{"parallel_block": false, "patch_size": [4, 4], "layers": 16, "positions": "learned", "shampoo_beta": 0.999, "eps": 1e-08, "precondition_frequency": 16, "adaptive_grad_clip": 0.02, "warmup_steps": 2240, "weight_decay": 0.1}
Rows from block 5 of a small multi-label image tagger, named by matrix and row number. Rows with one number belong to one neuron. Each number is 200 + 30 x the weight over its row's rms, rounded and kept within 0 to 999. All counts start at 0.
After each neuron's rows are labels from the 100 images, of 14976, where the neuron reaches its highest value: "strongest on" is what is common among them. Only what is clearly more common there than usual is listed. The data: simulated telescope pictures of galaxies.
# fc1: MLP up (model.blocks.5.mlp.fc1.weight, 640x320), inputs 80-159
# fc2: MLP down (model.blocks.5.mlp.fc2.weight, 320x640, transposed), outputs 80-159

fc1.204,223,121,196,220,160,237,200,231,213,269,226,227,202,208,234,198,149,201,214,180,222,162,154,193,249,196,208,185,213,168,215,206,168,191,209,159,181,196,187,202,193,217,187,204,213,218,93,208,201,191,240,203,174,194,190,169,243,226,194,195,176,200,155,152,237,197,253,180,163,225,220,251,198,166,213,202,212,177,210,253
fc2.204,174,213,201,220,218,114,211,172,183,244,199,195,204,202,171,198,204,232,197,216,226,181,230,218,171,203,289,199,183,240,218,266,225,159,185,185,215,187,184,161,217,155,188,185,252,177,238,234,180,176,151,227,195,185,197,200,179,208,195,207,243,197,273,210,237,136,245,153,216,220,209,260,233,190,206,183,171,182,210,175
strongest on: small; round elliptical; flattened elliptical

fc1.561,240,149,145,237,207,204,191,210,201,265,272,218,172,207,215,191,120,205,195,207,180,232,149,173,163,207,190,167,209,186,214,171,247,137,209,215,237,188,237,230,177,261,148,167,200,200,213,234,183,252,143,220,205,179,139,229,188,283,175,242,208,240,255,137,213,194,239,139,224,206,193,210,232,170,200,203,189,181,185,188
fc2.561,225,188,211,248,221,208,190,178,217,210,187,188,235,164,220,230,193,196,224,136,216,227,186,197,194,202,258,201,240,231,175,239,177,198,175,204,159,199,250,213,233,228,223,211,201,239,308,168,228,202,194,224,197,194,147,202,229,239,170,200,203,173,183,193,173,200,213,208,183,181,217,200,152,240,199,207,196,222,215,149
strongest on: tilted; two-armed spiral; winding: anticlockwise outward; winding: clockwise outward

fc1.471,162,201,155,235,168,191,183,175,170,216,113,193,189,220,214,198,182,137,252,204,216,204,234,200,214,181,215,254,233,148,218,182,170,194,225,196,192,191,183,188,196,218,225,160,218,212,176,175,177,174,148,143,188,218,183,179,228,185,204,208,161,219,221,184,144,233,215,228,218,124,177,218,215,255,189,229,187,133,194,181
fc2.471,188,207,180,209,212,222,250,207,168,233,190,211,191,197,229,201,195,160,196,243,188,242,232,190,205,189,214,187,276,200,253,214,201,207,222,195,170,191,208,163,248,208,200,244,174,187,201,181,195,200,191,200,210,211,217,225,177,186,203,209,185,203,184,255,169,180,187,179,193,267,189,156,183,216,184,205,182,217,184,188
strongest on: irregular; small

fc1.401,165,191,216,216,192,183,211,167,171,187,179,250,201,205,225,222,269,162,181,202,188,174,182,220,197,223,224,191,222,185,264,157,187,236,188,213,200,133,179,225,227,188,144,204,172,201,251,182,179,224,214,198,205,187,233,232,239,145,220,144,240,263,264,225,191,209,189,180,208,163,223,229,205,190,244,206,232,232,173,190
fc2.401,196,269,134,141,268,224,181,209,231,192,211,159,230,163,212,211,166,205,228,220,228,240,271,213,200,250,152,164,170,218,208,199,186,200,178,155,220,218,168,222,184,183,194,204,177,230,228,204,216,207,152,155,166,214,176,184,215,205,148,231,198,152,170,152,191,223,175,248,214,205,178,247,170,202,212,171,206,179,184,157
strongest on: bright star with spikes; edge-on disc; many stars

fc1.408,250,172,142,216,172,216,209,169,230,171,200,192,187,216,193,198,162,140,155,202,177,192,206,218,130,155,178,238,196,170,192,148,218,212,195,255,186,181,179,202,271,224,132,196,240,166,246,193,188,163,170,178,181,185,205,224,208,216,190,220,186,232,195,202,250,163,183,180,202,219,210,190,228,192,162,237,191,205,197,225
fc2.408,217,222,185,175,123,227,212,217,202,217,219,239,179,170,215,224,195,186,213,183,276,194,255,199,240,175,208,204,220,220,185,159,177,246,202,193,230,176,176,237,196,190,211,195,175,178,212,168,208,249,183,193,194,155,237,260,191,162,213,196,250,150,218,198,175,192,182,179,190,151,175,188,219,187,177,190,218,215,177,218
strongest on: two-armed spiral; tilted; winding: clockwise outward; winding: anticlockwise outward

fc1.33,156,235,220,225,226,227,197,229,198,221,204,209,184,187,171,202,194,186,174,160,214,145,168,222,135,163,209,203,215,132,182,196,170,172,220,196,184,206,199,269,193,202,172,168,193,201,142,146,229,138,206,202,232,226,163,191,156,209,211,200,224,182,181,195,178,230,244,224,118,174,207,209,143,220,220,199,177,159,203,226
fc2.33,166,209,195,172,178,185,237,216,236,181,194,178,226,173,186,240,189,229,216,183,212,187,206,147,167,191,223,175,137,206,201,217,206,180,181,205,164,191,187,207,213,170,208,178,210,152,173,202,158,149,206,218,186,188,265,180,179,214,178,231,242,191,228,197,282,206,204,204,163,162,207,172,190,218,204,188,208,188,295,196
strongest on: small; lensed arc

fc1.39,191,179,198,175,186,195,179,195,107,175,194,162,206,204,142,155,222,201,188,188,156,208,224,203,189,205,261,245,168,227,211,156,123,190,171,136,188,192,206,127,206,192,172,209,196,186,234,181,106,196,172,168,190,215,210,182,256,179,230,217,209,208,164,175,208,208,213,164,176,218,211,198,216,200,243,215,233,224,213,196
fc2.39,231,217,182,166,211,228,209,222,191,231,214,247,180,283,215,177,167,237,178,224,162,222,158,178,197,182,128,241,170,152,215,186,225,237,275,242,190,142,244,233,192,220,211,199,231,219,188,218,183,194,202,222,189,168,199,187,234,193,197,163,199,207,152,208,161,219,181,172,157,176,228,216,189,211,178,150,186,220,121,177
strongest on: edge-on disc

fc1.57,207,160,168,255,183,221,203,157,195,176,188,211,212,237,219,252,210,188,166,174,160,181,216,203,185,198,209,236,211,174,180,189,221,177,212,161,168,171,171,217,136,225,184,253,213,204,224,224,224,155,208,184,185,229,190,120,201,184,234,160,230,219,205,258,164,230,226,275,207,204,237,181,123,206,212,177,186,150,223,206
fc2.57,171,217,197,172,180,182,174,195,222,170,207,187,219,174,219,178,188,152,205,160,222,172,143,224,221,201,172,212,202,169,206,213,210,181,208,209,210,216,181,212,222,182,218,171,227,247,185,195,225,177,186,197,149,179,206,207,241,198,206,196,262,230,245,213,149,171,176,166,184,228,252,200,216,251,207,193,192,248,221,155
strongest on: bright star with spikes; many stars; irregular; two-armed spiral

fc1.520,214,157,208,171,191,259,198,185,203,237,212,152,179,155,190,190,167,187,171,236,163,131,206,188,193,169,204,166,254,176,224,177,159,194,212,172,165,152,209,216,237,250,215,282,174,181,110,180,248,247,183,220,194,232,177,213,225,223,266,183,168,178,185,228,224,245,181,265,174,240,154,153,225,187,253,198,195,205,218,174
fc2.520,221,167,212,232,204,201,162,219,211,153,204,232,268,188,244,184,194,215,193,202,238,223,194,186,202,197,213,203,245,176,196,191,242,183,172,188,181,209,195,177,184,257,204,157,267,218,186,165,197,190,162,227,202,204,184,243,198,189,197,204,162,221,170,249,159,234,196,208,207,206,167,209,238,175,180,224,180,119,208,210
strongest on: many stars; edge-on disc

fc1.126,222,153,207,165,196,214,143,195,197,220,285,214,217,179,178,175,153,178,242,174,177,206,198,166,165,157,172,215,195,236,257,231,170,160,187,251,147,195,238,233,239,203,178,231,262,173,239,203,249,215,203,181,198,185,169,238,178,180,173,205,184,160,148,197,187,197,169,215,200,270,152,158,191,166,214,185,217,220,225,184
fc2.126,164,175,217,150,237,151,206,246,248,200,226,198,178,160,175,174,168,169,130,216,233,206,224,189,168,159,257,209,168,209,181,195,221,135,210,117,192,138,215,185,202,147,175,155,181,214,143,239,223,239,189,154,182,206,198,210,171,220,186,231,194,216,157,142,190,257,217,215,242,197,206,168,166,176,235,150,147,202,232,185
strongest on: small; tilted; irregular

fc1.497,216,166,223,251,195,231,177,147,188,226,230,249,238,182,195,202,202,184,193,225,194,177,202,160,178,215,151,212,183,218,193,205,228,175,182,168,193,216,210,204,164,202,173,204,263,191,172,202,251,169,249,290,187,132,147,187,159,196,239,201,163,171,234,224,238,213,252,204,185,189,232,173,190,189,201,191,219,194,255,184
fc2.497,208,197,213,181,144,144,180,189,201,204,258,186,189,216,172,229,172,213,222,203,196,173,208,190,209,211,162,156,167,190,194,235,145,153,219,261,230,155,146,238,188,174,187,213,233,224,197,254,243,185,220,238,185,236,176,188,165,220,244,169,218,245,181,163,194,223,200,213,240,205,222,163,218,209,216,230,151,227,211,201
strongest on: irregular; tilted; winding: anticlockwise outward; many-armed spiral

fc1.490,217,196,232,144,199,124,194,228,187,169,196,160,242,242,169,194,210,219,171,220,188,157,208,209,165,219,175,203,192,205,226,193,215,172,162,210,205,194,223,268,201,203,247,201,229,214,215,239,139,217,179,131,140,251,227,174,239,267,172,254,189,230,149,250,220,211,194,173,185,197,203,179,218,142,180,205,158,181,238,156
fc2.490,210,173,159,156,135,253,240,199,230,149,268,243,209,191,196,194,182,206,191,215,232,235,173,148,190,187,275,192,199,208,220,127,212,179,256,210,186,222,235,183,181,224,163,204,232,191,194,189,253,154,219,248,259,183,229,169,149,196,202,156,194,254,185,182,206,186,152,242,199,219,167,166,229,186,185,235,225,176,136,222
strongest on: tilted; noisy; many-armed spiral; winding: clockwise outward

fc1.365,172,180,169,179,212,213,198,222,220,227,211,181,202,260,154,166,236,149,231,191,137,202,180,150,187,202,217,177,149,205,220,251,177,205,209,175,183,189,236,216,234,180,150,157,184,227,169,171,227,177,216,169,170,187,210,203,215,150,195,165,250,173,193,199,183,231,203,272,210,179,215,182,191,191,280,200,215,158,187,183
fc2.365,222,164,181,198,199,188,268,187,191,173,162,217,164,243,169,232,204,211,165,194,250,190,183,220,192,181,211,198,174,210,128,196,181,161,237,143,195,180,226,213,219,266,181,239,231,201,162,237,226,228,226,212,185,188,173,155,194,190,142,174,235,171,148,178,216,204,179,198,177,203,211,198,80,188,152,231,156,225,211,165
strongest on: two-armed spiral; tilted; bright star with spikes; winding: clockwise outward

fc1.135,216,134,245,234,215,245,211,204,208,222,219,216,241,226,196,204,204,154,224,178,208,159,147,259,203,216,159,205,185,226,193,271,201,172,210,208,157,210,218,155,266,181,230,175,237,150,166,199,227,240,168,229,236,186,220,188,208,272,198,193,239,161,194,178,225,250,177,190,228,176,305,215,179,161,208,196,214,189,164,194
fc2.135,147,200,195,198,207,181,198,142,227,295,224,160,218,219,217,208,190,205,176,211,195,192,190,177,163,201,278,184,172,213,175,181,204,152,183,260,209,196,171,255,204,212,176,158,221,164,156,214,159,237,173,176,140,151,266,185,155,242,223,206,292,199,228,178,242,201,260,197,229,185,159,190,190,179,187,175,158,197,211,203
strongest on: small; two-armed spiral; tilted; flattened elliptical

fc1.625,231,176,241,180,250,203,224,143,238,232,181,200,113,209,177,205,190,211,231,167,211,204,191,194,228,204,173,232,262,210,230,223,198,171,235,214,181,179,161,180,264,220,189,178,221,184,200,204,183,193,239,208,197,195,193,246,186,215,195,208,261,157,230,194,172,200,193,210,212,189,204,209,181,197,217,219,261,201,184,175
fc2.625,223,232,172,182,247,204,174,188,235,223,255,219,216,191,127,220,198,196,115,221,218,200,202,134,250,179,218,230,230,227,176,236,198,242,163,192,227,169,158,195,203,218,226,150,270,182,201,202,196,233,226,213,230,194,199,180,216,222,219,172,182,218,216,190,213,223,208,204,185,235,262,242,237,229,182,182,164,207,174,199
strongest on: small; many stars; irregular; two-armed spiral

fc1.553,217,195,196,204,238,225,205,178,243,249,257,147,221,216,168,222,190,173,215,214,195,150,234,145,207,234,163,175,178,173,208,193,174,175,174,160,186,233,217,234,228,219,215,232,192,196,180,203,189,156,219,232,200,193,259,182,210,203,156,187,162,153,189,204,251,239,160,224,207,162,230,190,144,209,230,234,189,152,174,202
fc2.553,152,221,228,202,177,210,240,267,220,201,207,208,196,177,204,182,194,204,221,202,223,207,173,185,158,226,225,213,141,241,165,232,167,169,215,222,166,184,189,226,232,195,188,256,213,264,167,214,167,187,224,223,152,154,218,205,177,205,165,211,238,182,195,197,230,273,199,203,178,165,210,182,211,222,208,193,213,229,216,184
strongest on: two-armed spiral; bright star with spikes; tilted; winding: clockwise outward

fc1.413,217,199,175,168,152,178,212,181,228,183,222,145,197,221,176,187,247,172,191,234,200,222,226,194,214,173,281,162,220,148,207,145,197,223,241,211,209,145,170,163,187,177,200,176,219,180,213,212,171,160,148,201,251,198,227,213,194,153,233,191,190,219,201,145,224,195,181,185,195,218,171,197,145,210,230,191,117,174,184,198
fc2.413,189,189,220,204,213,213,280,227,250,191,190,214,165,205,251,160,175,176,205,183,184,189,224,183,227,197,174,217,237,156,247,169,178,196,203,208,172,231,178,166,230,208,188,224,190,226,212,176,185,248,237,238,132,178,201,263,173,206,201,179,198,155,255,209,184,168,163,168,209,162,193,230,154,229,235,257,223,226,201,182
strongest on: tilted; lensed arc; barred spiral

fc1.299,223,205,205,230,204,228,219,225,209,207,212,219,239,226,227,135,212,194,236,174,219,158,192,251,238,144,199,239,235,173,272,202,183,247,220,216,154,210,210,222,184,195,193,190,190,191,217,186,151,249,164,201,196,222,247,184,192,213,227,151,173,161,165,221,139,178,196,156,203,192,227,203,196,235,207,205,256,238,179,153
fc2.299,208,198,243,253,159,198,181,201,225,213,166,188,211,202,193,171,208,211,204,227,152,142,253,194,190,189,155,236,211,191,169,229,190,227,223,165,221,192,180,184,170,231,148,210,234,215,172,240,234,222,194,255,219,238,230,216,199,198,209,198,166,201,150,206,186,275,139,185,135,204,194,247,194,222,165,221,154,149,223,206
strongest on: two-armed spiral; tilted; winding: anticlockwise outward; winding: clockwise outward

fc1.218,171,178,205,191,206,232,203,205,239,183,180,162,230,198,194,186,190,202,246,224,214,252,239,219,245,220,236,161,223,220,256,184,215,172,261,198,136,250,210,177,197,197,146,240,230,187,203,236,178,224,193,208,148,197,132,215,171,175,223,213,160,212,222,174,199,222,236,237,199,189,234,210,289,211,146,256,215,155,176,181
fc2.218,271,178,235,252,194,222,199,155,200,204,222,170,204,200,222,221,205,239,188,192,199,155,152,229,269,177,201,194,285,199,190,228,209,216,180,220,225,161,182,201,165,203,227,191,195,222,216,175,179,144,192,276,193,209,208,171,202,169,215,160,169,188,189,147,149,182,170,173,196,253,198,238,234,222,178,204,181,182,187,184
strongest on: tilted; many-armed spiral; winding: anticlockwise outward; two-armed spiral

fc1.90,213,178,194,240,179,140,245,234,148,209,185,176,271,203,187,213,250,150,260,151,212,175,182,222,181,248,215,153,188,176,209,186,108,205,203,210,159,250,220,211,250,234,168,205,164,195,202,203,187,231,149,204,212,228,190,159,185,147,230,227,180,180,221,192,228,245,227,203,163,141,227,194,167,153,205,194,190,157,212,188
fc2.90,151,218,197,193,176,245,241,208,267,196,173,190,206,164,205,182,196,211,195,225,196,218,181,233,217,238,260,220,235,212,234,217,197,217,174,215,214,213,195,179,202,206,172,232,169,179,154,164,224,255,203,200,171,145,194,290,232,223,88,252,233,184,220,220,163,195,196,230,204,241,184,193,200,153,193,203,201,174,227,188
strongest on: edge-on disc; two-armed spiral

fc1.524,241,209,203,151,150,173,242,234,238,170,216,231,209,256,174,230,207,208,196,219,120,273,285,214,164,199,172,270,167,164,253,202,208,184,172,191,165,198,239,196,237,187,188,185,232,220,261,231,212,184,220,164,207,208,193,246,213,223,157,218,224,217,160,173,178,138,187,217,223,207,175,198,199,192,211,194,213,158,123,207
fc2.524,203,213,169,190,170,148,210,233,227,225,179,248,189,202,238,188,167,167,208,220,219,209,253,186,269,161,217,206,232,178,247,150,181,192,219,166,181,180,157,270,179,221,176,174,145,184,209,155,216,165,180,221,216,218,235,145,202,143,228,209,161,240,215,196,160,156,149,187,158,236,226,225,184,199,185,156,187,234,246,192
strongest on: two-armed spiral; tilted; many stars; winding: clockwise outward

fc1.86,160,199,213,204,200,216,206,261,201,230,154,177,215,193,210,229,199,199,165,174,203,182,194,176,236,182,203,185,181,172,199,187,203,178,200,198,166,223,188,177,188,166,127,213,191,211,232,177,181,176,182,212,234,222,261,176,209,173,201,230,250,227,151,169,200,167,217,259,177,248,223,239,232,238,224,187,183,130,210,225
fc2.86,224,196,185,166,207,191,234,217,249,167,144,230,188,209,212,174,237,263,148,185,161,148,231,188,213,148,192,295,187,238,228,261,195,146,203,141,150,180,210,243,157,230,183,192,195,208,193,223,203,158,193,247,123,168,233,147,214,230,194,184,126,178,263,213,258,175,230,219,242,162,146,156,174,209,250,248,241,219,207,221
strongest on: tilted; barred spiral; winding: anticlockwise outward; two-armed spiral

fc1.450,220,213,250,222,240,241,194,201,199,202,229,209,197,164,250,213,86,195,219,246,242,230,160,230,195,195,202,168,233,178,232,203,187,200,192,243,173,227,227,193,203,235,186,244,248,208,157,251,217,190,228,277,167,197,175,172,141,237,262,214,176,238,188,228,190,229,234,219,184,238,162,169,163,266,196,181,208,185,187,170
fc2.450,186,178,249,165,210,160,187,184,206,239,207,189,219,211,154,227,222,219,192,193,232,156,215,172,224,222,208,189,252,199,257,190,197,185,176,224,236,161,154,203,205,188,199,205,203,191,208,189,170,147,183,189,195,187,215,220,193,204,192,197,215,202,175,150,202,171,169,202,208,169,209,200,146,177,214,163,168,240,192,160
strongest on: two-armed spiral; winding: clockwise outward; winding: anticlockwise outward

fc1.477,158,246,175,198,201,150,218,140,227,227,252,213,193,193,162,221,210,202,207,242,207,178,229,178,201,176,161,218,202,214,177,231,236,245,184,213,169,179,210,222,125,187,209,210,243,185,205,187,198,227,189,213,227,204,231,227,171,221,205,194,188,221,190,163,177,134,236,211,200,241,242,205,181,178,209,239,98,185,193,236
fc2.477,175,227,162,235,194,150,194,252,189,204,208,181,212,184,182,225,174,207,176,195,143,189,162,200,219,258,208,212,185,188,241,141,169,163,243,192,201,225,188,215,234,199,194,195,209,214,241,193,253,161,233,122,232,194,256,187,234,236,216,214,194,133,209,220,161,247,260,201,259,167,161,197,201,203,166,164,218,210,192,210
strongest on: bright star with spikes; lensed arc; edge-on disc

fc1.236,198,255,208,130,234,233,210,183,245,190,183,213,227,215,175,200,235,177,203,228,204,271,215,226,205,228,222,223,231,195,187,200,223,214,157,257,168,208,194,262,205,215,217,201,211,182,250,181,213,190,202,180,200,297,200,233,215,190,194,198,218,172,177,161,193,217,234,183,242,205,152,246,196,238,179,243,210,172,147,178
fc2.236,219,228,229,199,253,241,181,225,149,233,200,246,205,218,200,145,250,247,219,241,191,201,222,230,174,207,204,221,255,180,213,221,206,226,197,236,217,209,242,228,219,249,198,202,212,191,182,199,167,224,142,229,236,148,185,177,170,175,183,243,214,199,208,223,201,249,244,217,170,255,222,190,193,228,170,213,196,155,157,172
strongest on: irregular; many stars

fc1.392,169,179,149,176,169,191,197,170,163,217,233,228,176,162,204,202,206,156,181,200,183,215,243,191,185,209,211,226,188,190,188,187,218,229,235,205,179,175,207,180,235,199,223,178,174,233,143,220,206,210,203,209,235,191,232,172,219,246,210,218,250,252,222,167,209,167,219,231,207,197,168,234,189,192,150,171,185,227,172,215
fc2.392,175,220,199,222,162,231,185,231,241,142,119,192,173,186,200,209,208,236,180,200,197,192,200,178,219,221,149,286,155,187,226,213,150,144,224,215,194,175,143,239,201,263,172,185,225,213,223,241,268,235,270,233,187,227,213,197,193,190,210,190,147,166,160,217,197,231,199,218,229,176,168,211,240,212,169,229,171,199,199,162
strongest on: bright star with spikes; edge-on disc

fc1.353,143,171,209,234,171,180,273,190,253,200,222,208,153,228,224,207,190,155,203,141,214,205,191,211,233,195,232,206,165,194,247,218,212,201,238,231,191,218,222,234,256,209,203,290,237,246,200,193,244,158,193,194,212,248,202,222,229,206,188,182,203,208,166,177,200,190,178,217,245,208,196,257,187,277,181,212,199,153,246,178
fc2.353,278,219,237,190,155,255,224,176,168,158,199,260,172,147,195,217,229,221,174,188,174,260,229,158,193,185,223,221,309,184,219,170,190,153,180,164,190,187,119,146,220,200,234,215,250,164,258,194,167,217,159,240,193,254,247,210,181,224,180,207,240,257,188,230,194,209,182,265,210,262,185,224,245,213,209,156,172,203,162,248
strongest on: edge-on disc

fc1.612,232,179,189,198,175,230,188,204,203,209,218,183,158,216,225,220,203,217,190,194,210,219,132,208,177,150,246,223,221,244,212,177,177,185,216,164,193,213,236,194,215,151,171,205,187,199,223,230,219,200,187,251,172,203,240,191,193,202,273,136,199,207,196,229,167,199,176,190,211,151,189,194,185,190,218,152,202,200,225,219
fc2.612,154,195,153,241,226,235,195,210,197,219,189,126,204,208,235,214,232,179,190,180,207,192,200,171,176,226,196,156,186,227,152,214,255,204,230,168,182,189,241,227,191,187,227,315,183,168,192,218,229,163,182,169,202,173,180,229,201,195,135,197,184,268,211,216,181,186,217,185,190,177,223,233,209,207,210,240,160,215,202,230
strongest on: many stars; bright star with spikes; merging pair; two-armed spiral

fc1.591,227,210,126,206,184,163,213,174,176,149,157,203,208,187,210,203,174,224,179,201,183,264,169,186,218,131,198,239,227,192,218,227,135,243,224,218,182,193,201,202,205,217,220,165,173,215,189,188,208,212,196,206,204,200,255,166,190,240,183,165,183,163,285,203,245,127,211,184,271,178,201,220,213,191,200,227,201,221,192,160
fc2.591,195,217,174,178,228,228,180,202,219,165,211,160,205,208,170,200,166,175,184,164,233,154,190,241,172,178,220,163,189,206,226,188,217,193,252,226,257,206,178,206,220,163,210,191,149,181,210,191,182,207,186,170,206,186,247,235,194,214,230,195,183,149,150,213,215,194,200,196,195,172,204,206,185,201,168,132,216,243,203,290
strongest on: two-armed spiral; many stars; tilted; winding: anticlockwise outward

fc1.315,209,169,202,228,232,205,199,181,203,251,163,215,231,150,221,160,163,203,209,204,182,134,233,168,174,171,200,233,189,166,229,185,153,244,227,228,221,173,226,188,219,145,217,157,187,183,190,191,179,249,244,193,206,159,185,233,218,139,184,185,164,160,228,150,213,252,174,192,224,222,200,203,237,218,127,208,170,178,254,147
fc2.315,228,139,233,141,237,217,218,153,237,194,183,192,200,243,159,228,213,181,141,237,173,184,209,139,205,210,170,205,233,165,205,212,203,189,171,157,229,241,205,251,200,212,180,220,176,203,157,234,239,172,192,212,192,167,201,235,225,224,180,208,200,202,225,224,221,190,189,222,180,230,248,212,199,181,264,158,221,222,199,244
strongest on: irregular

fc1.556,177,157,219,212,207,188,257,200,245,186,171,208,216,202,255,202,257,208,183,218,153,179,240,195,185,202,218,153,164,181,171,183,167,199,246,179,173,178,189,241,197,145,213,177,184,248,238,169,226,192,186,203,208,185,224,222,212,193,166,227,180,132,184,219,197,232,155,198,186,168,165,230,195,192,173,189,182,244,177,208
fc2.556,188,195,198,181,162,196,176,260,198,148,245,229,212,156,239,202,185,231,186,219,247,185,175,167,182,180,218,212,180,197,163,205,232,147,196,186,222,195,219,190,187,225,201,195,229,175,146,213,139,210,230,164,220,179,211,185,222,217,203,210,208,206,166,253,185,208,213,220,219,159,187,212,172,191,210,214,164,212,229,225
strongest on: many stars; merging pair; lensed arc

fc1.234,200,244,215,187,177,241,264,231,273,225,147,160,233,178,199,181,211,161,223,208,205,197,173,222,192,198,142,221,255,196,233,176,192,216,150,215,172,237,202,194,196,217,235,186,142,205,162,174,184,215,200,172,229,194,214,234,212,242,273,180,160,151,248,224,151,176,155,170,160,177,224,203,243,184,234,200,222,210,228,161
fc2.234,221,190,194,203,240,207,201,185,207,229,197,198,187,200,230,181,137,211,164,224,193,202,216,156,203,141,242,213,202,165,129,219,208,239,216,226,174,236,177,206,259,220,188,218,255,154,225,160,230,190,196,240,209,193,244,241,213,162,204,217,187,235,209,208,226,215,212,249,189,238,172,227,205,185,210,176,141,239,214,284
strongest on: small; bright star with spikes; merging pair

fc1.534,152,240,195,159,169,245,206,172,180,160,252,223,224,209,219,190,202,154,177,207,248,249,236,224,206,198,216,253,206,177,240,174,182,166,190,199,198,214,191,227,182,184,257,193,244,145,238,206,184,226,238,178,163,222,242,152,215,236,233,183,197,168,192,269,180,155,213,169,198,171,237,254,189,194,217,244,224,193,226,244
fc2.534,185,202,219,244,240,151,142,216,256,210,174,155,170,198,174,167,209,213,172,182,188,185,184,201,170,192,160,181,217,245,237,205,174,186,156,184,175,141,218,195,161,196,212,211,189,194,224,170,142,144,181,241,240,209,158,238,238,232,212,223,170,232,228,201,214,183,200,244,179,231,189,175,131,210,187,159,163,168,194,274
strongest on: irregular; bright star with spikes; many stars

fc1.290,155,169,182,202,226,217,227,205,161,259,168,150,208,237,167,157,146,179,204,169,227,169,188,194,206,205,202,177,219,213,193,208,231,199,192,219,221,207,238,189,258,174,209,213,220,221,218,150,171,185,167,168,218,220,200,169,239,153,151,242,227,216,187,145,195,163,216,256,237,200,177,189,223,230,210,203,177,158,209,249
fc2.290,199,177,190,191,181,203,239,221,195,209,184,241,174,204,185,183,262,198,127,254,172,193,226,185,150,143,190,174,240,200,232,165,165,217,179,205,194,141,237,248,179,248,221,216,205,154,192,165,184,214,191,267,247,231,179,203,185,238,218,218,225,167,215,247,283,225,251,204,205,184,152,174,150,184,194,204,202,262,240,126
strongest on: tilted; barred spiral; bright star with spikes; winding: clockwise outward

fc1.100,228,244,231,152,175,192,167,210,225,193,177,187,232,195,208,238,198,201,249,229,186,166,218,191,197,241,222,188,248,174,154,250,168,250,165,207,191,184,151,225,143,169,197,247,180,232,202,199,186,204,246,178,170,255,214,203,234,152,175,214,173,176,197,242,170,195,210,193,217,151,260,219,204,187,186,191,191,188,228,274
fc2.100,194,232,245,200,204,207,225,197,161,250,231,225,196,181,219,173,226,208,178,244,237,237,160,272,187,197,204,199,237,266,181,201,257,228,208,234,251,162,216,202,185,165,242,262,169,226,255,195,209,216,137,218,223,175,168,178,243,191,212,171,202,231,189,197,212,195,224,207,247,223,157,245,234,232,190,157,217,198,212,180
strongest on: small; bright star with spikes; tilted; irregular

fc1.288,205,180,209,203,226,234,261,186,177,244,174,236,182,261,186,210,180,158,204,103,166,174,194,218,165,161,198,200,121,210,182,219,214,204,224,183,184,150,183,169,211,210,185,172,213,251,181,244,141,213,217,203,199,208,190,245,164,111,205,214,201,220,245,215,204,229,168,217,250,207,217,219,230,230,187,192,155,190,192,208
fc2.288,217,240,143,190,199,223,174,184,247,150,201,225,193,182,170,210,187,181,146,244,211,234,226,213,140,206,253,214,163,234,171,218,216,206,189,232,253,279,246,146,241,172,232,240,217,238,195,199,229,220,263,212,197,158,222,217,182,171,223,235,222,194,115,170,153,209,173,230,201,217,218,216,185,171,206,155,226,244,217,185
strongest on: tilted; two-armed spiral; irregular; winding: anticlockwise outward

fc1.185,181,179,162,142,216,187,189,206,233,191,203,200,214,145,223,187,198,214,235,207,172,228,168,187,230,182,174,153,209,203,201,209,166,254,193,242,160,157,223,202,215,182,170,200,181,224,229,234,160,211,213,189,272,225,209,225,264,199,156,221,155,185,144,202,217,237,203,175,194,220,206,187,161,218,168,191,157,184,164,217
fc2.185,220,196,193,177,236,183,184,202,198,203,199,192,205,214,239,199,182,220,183,183,237,203,183,165,181,215,212,234,246,205,194,188,232,233,232,216,200,215,233,147,188,228,174,220,204,190,197,158,217,182,203,207,175,167,210,223,191,209,212,220,230,189,201,176,115,187,257,239,156,208,211,195,207,221,247,241,193,198,172,232
strongest on: many stars; tilted; two-armed spiral; irregular

fc1.174,214,150,197,247,239,225,200,191,226,196,191,192,178,224,212,195,178,174,236,215,169,213,198,207,188,210,174,170,227,161,203,181,186,232,169,217,205,204,235,226,165,194,213,241,258,163,226,217,210,166,158,207,205,199,209,243,188,227,185,195,178,152,157,154,224,155,190,235,229,165,216,196,238,268,149,204,179,185,188,203
fc2.174,149,208,209,194,234,207,151,167,215,189,203,214,235,218,153,183,219,223,182,212,155,154,156,163,204,216,207,189,234,174,74,204,190,186,157,244,216,219,192,190,205,220,220,143,227,210,202,164,184,178,158,181,203,192,219,221,151,180,162,189,245,240,207,231,174,198,234,270,179,200,211,196,146,222,207,194,199,179,127,226
strongest on: irregular